config = dict(
    dataset='seven-segment displays showing three digits',
    label_smoothing=0.1,
    warmup_steps=90,
)
Rows from block 7 of a small image classifier, named by matrix and row number. Rows with one number belong to one channel. Each number is 128 + 32 x the weight over its row's rms, rounded and kept within 0 to 255. All counts start at 0. Numbers have three digits each.
Before each channel's rows are labels from the 100 images, of 14848, where the channel reaches its highest value: "top examples" is what is common among them. Only what is clearly more common there than usual is listed. The data: seven-segment displays showing three digits. In brackets: how many of the 100.
# convs1: grouped (6 groups) 3x3 conv (model.blocks.7.convs.1.weight, 192x32x3x3, each kernel summed), inputs within the group 0-31
# convs2: expand pointwise conv (model.blocks.7.convs.2.weight, 192x192x1x1, transposed), outputs 0-47

top examples: the digit 8 (100); third digit: 8 (100)
convs1.145:078105131124184158091115157113078189113125105138114102143168086092129137171137061167128084125112
convs2.145:081081108112083115105112138101159137132076116125124106120131168107120138000097143139135082130142107118157118145124121158168115130139104128121198

top examples: the digit 4 (97); third digit: 4 (97)
convs1.184:156100137112179139183187099097073126149123149196106133131095095130098073125146164148101126165102
convs2.184:069099128129059087156069111132113124082120091107181138097158138087155106107112153156131120162148110151140099123103151125121108162120115156112098

top examples: the digit 1 (100); third digit: 1 (100)
convs1.105:088201145161104183090172139138143073187104128116130121095144122132135093151152166098171169138125
convs2.105:147108121170139098078148136133106126125169160140149151167076101148080101138092155133095048132116132134074126111113175113146075150144126075129078

top examples: the digit 3 (100); third digit: 3 (100); amber glow (40)
convs1.121:099075127154095122173089136107099151082131162139113110085180104152074149083098127142198115111113
convs2.121:137085138083098127106150156146123097054104096160095231107121069128091130156115076184061170144134151192177139140067125181106126154135068180190146

top examples: the digit 7 (100); third digit: 7 (98)
convs1.98:096121092164096184053125116146178115136092106119123069133104147171122094168103147144095169145097
convs2.98:133168110130108171149149142129121105175130126146160132145174096161122124166145163181114097174045163156094108100097124156163171118076124159120143

top examples: the digit 4 (75); third digit: 4 (73)
convs1.133:143122136121098080188094166132121160142128131092073137101158147085096188120165152072111181118148
convs2.133:144159111164113101074127178059159153153063144113161131110194115152146150139122191143144097152107182143098108063117140060043122138158110131109099

top examples: the digit 5 (75); third digit: 5 (63); dark on pale (45); third digit: 6 (37)
convs1.154:096136152195104111154070126126153091094116127115137087102079118120131114123100220124173111139164
convs2.154:166122112125127151128116128167083130179104167107109081137124146166158183137114084179102108125134131085116110149193149114120097138127111161118125

top examples: the digit 5 (100); third digit: 5 (100); white glow (36)
convs1.36:086131122101162095181154127152161076120105140185172107093144114106144168166090120146076166098163
convs2.36:082111125160159109086087125112120107148127114105100121131117104073097164085124182092097062186146128120084116137118135162168132147104138197145137

top examples: the digit 8 (99); third digit: 8 (98); dark on pale (37)
convs1.148:104094159110190129108134131170154147153124179131114116094141082028144123175160094125118136153118
convs2.148:106080093152134115141144131111173113079173087198109157160105082118115150084160075137156133119057139152152135131115132100171152162112102156119095

top examples: the digit 9 (98); third digit: 9 (98); dark on pale (43)
convs1.125:081094133118079126106049111095166132074164107126116095154147114119133094113128106081190101090122
convs2.125:110181141073158153098105152142152180146152100192123119172055125168135152153151136136133124138093103196145180152024112097126150102121140093181106

top examples: the digit 7 (100); third digit: 7 (100)
convs1.79:199057106103141162092146114118109125083130132078162122113139048147126125104079110142114142138092
convs2.79:185053133093128131080166141151146108189107161144104127181129116052076054090141071140090118119193095113091118108113131145087099156158123120050077

top examples: the digit 9 (95); third digit: 9 (93); dark on pale (53)
convs1.179:090123129156123187093155131132081135144148084172197088133154127098122086125105180092094160109164
convs2.179:067107159159134150116082101072145131165137121150104158152140148123092120168149078136127179142084180128079057114136135148109153094082124097112095

top examples: the digit 8 (100); third digit: 8 (100)
convs1.149:141128118139127205179114086133078073119134150179164103098110135124149124137157057150139155166155
convs2.149:113126179177141149131135155172188119129143138116058185152171140104107107107044139194142098129115115133103085181078153145098141140120160076108158

top examples: dark on pale (80); the digit 0 (65); third digit: 0 (62)
convs1.7:132119102131113151112142093132063164135120104121112117119098177103127089072109166150192080083188
convs2.7:175110184117135091145141140082133033137186137135090166160157171135153122164090067141127157110139140161144131163123158131166110153137154123128143

top examples: dark on pale (39); third digit: 9 (31); third digit: 4 (27)
convs1.147:127088166137109126141166146168150124135136159210129135140147169172066125064142167111116097083128
convs2.147:142094123160135123118138133113136140157040110144092135173132159131130106172155086145124117121123010082105123098084147106100122105191149103132104

top examples: dark on pale (57); third digit: 2 (35)
convs1.57:131086111125152113125106044153144130143140152078123149132109136152082130177087143157101111041152
convs2.57:156152161129099176102084070094141030072142114141098054162143173110151170113115160150109180190169177107124156147148117123098164108231160103143103

top examples: the digit 9 (67); third digit: 9 (59)
convs1.167:112086141102126124105116091102160163112132101077026146174112115105180081135133138100147113151147
convs2.167:141121095074134134143172061187167128130134115164101131167074140148110093122103065167138176131165027169159156110147100114148128129129073164138116

top examples: the digit 7 (98); third digit: 7 (97)
convs1.70:136114146057110156094135212134116068072132103121157103138120114114099104157098128115176145124082
convs2.70:176141114115127143085132111207137119121124106137123157181131161171099160153103084126124116169155088163122147104117137101073087119148092204179127

top examples: the digit 3 (75); third digit: 3 (71); white glow (36)
convs1.169:152113204113092158134132118143087158160160147114149100105168168161066054127125123126169120129095
convs2.169:172157135106129115116150122152132174114177134184108149100160144144083142101113129077118142124140120157088146072115103144132171140153131126185117

top examples: the digit 5 (98); third digit: 5 (98); red glow (38)
convs1.153:104151141095144185093096181161101160091077130108084133079109122137109088148124051107118120145104
convs2.153:130140150071126130067114132169105118150106127090077124128092138085103072067144123133114094109137129075117123152142113070121104094078103151146142

top examples: the digit 7 (100); third digit: 7 (100)
convs1.52:077128101166144071065136119119141098108183141105099165136126108150143106100147144146108144052184
convs2.52:129139077160130134098087199081090143103191070105125117109095085131184118161105049118121082103156161136110101067110122097051120118137097193104129

top examples: the digit 8 (100); third digit: 8 (100); dark on pale (39)
convs1.152:165118130139158078099137183108101181086167175130131095135132131163112141172167179146059150134124
convs2.152:145144083100064100070126102090133098095074088117060128121101144138108098108114110167164082150102122162185142132107159115197136103108106142090088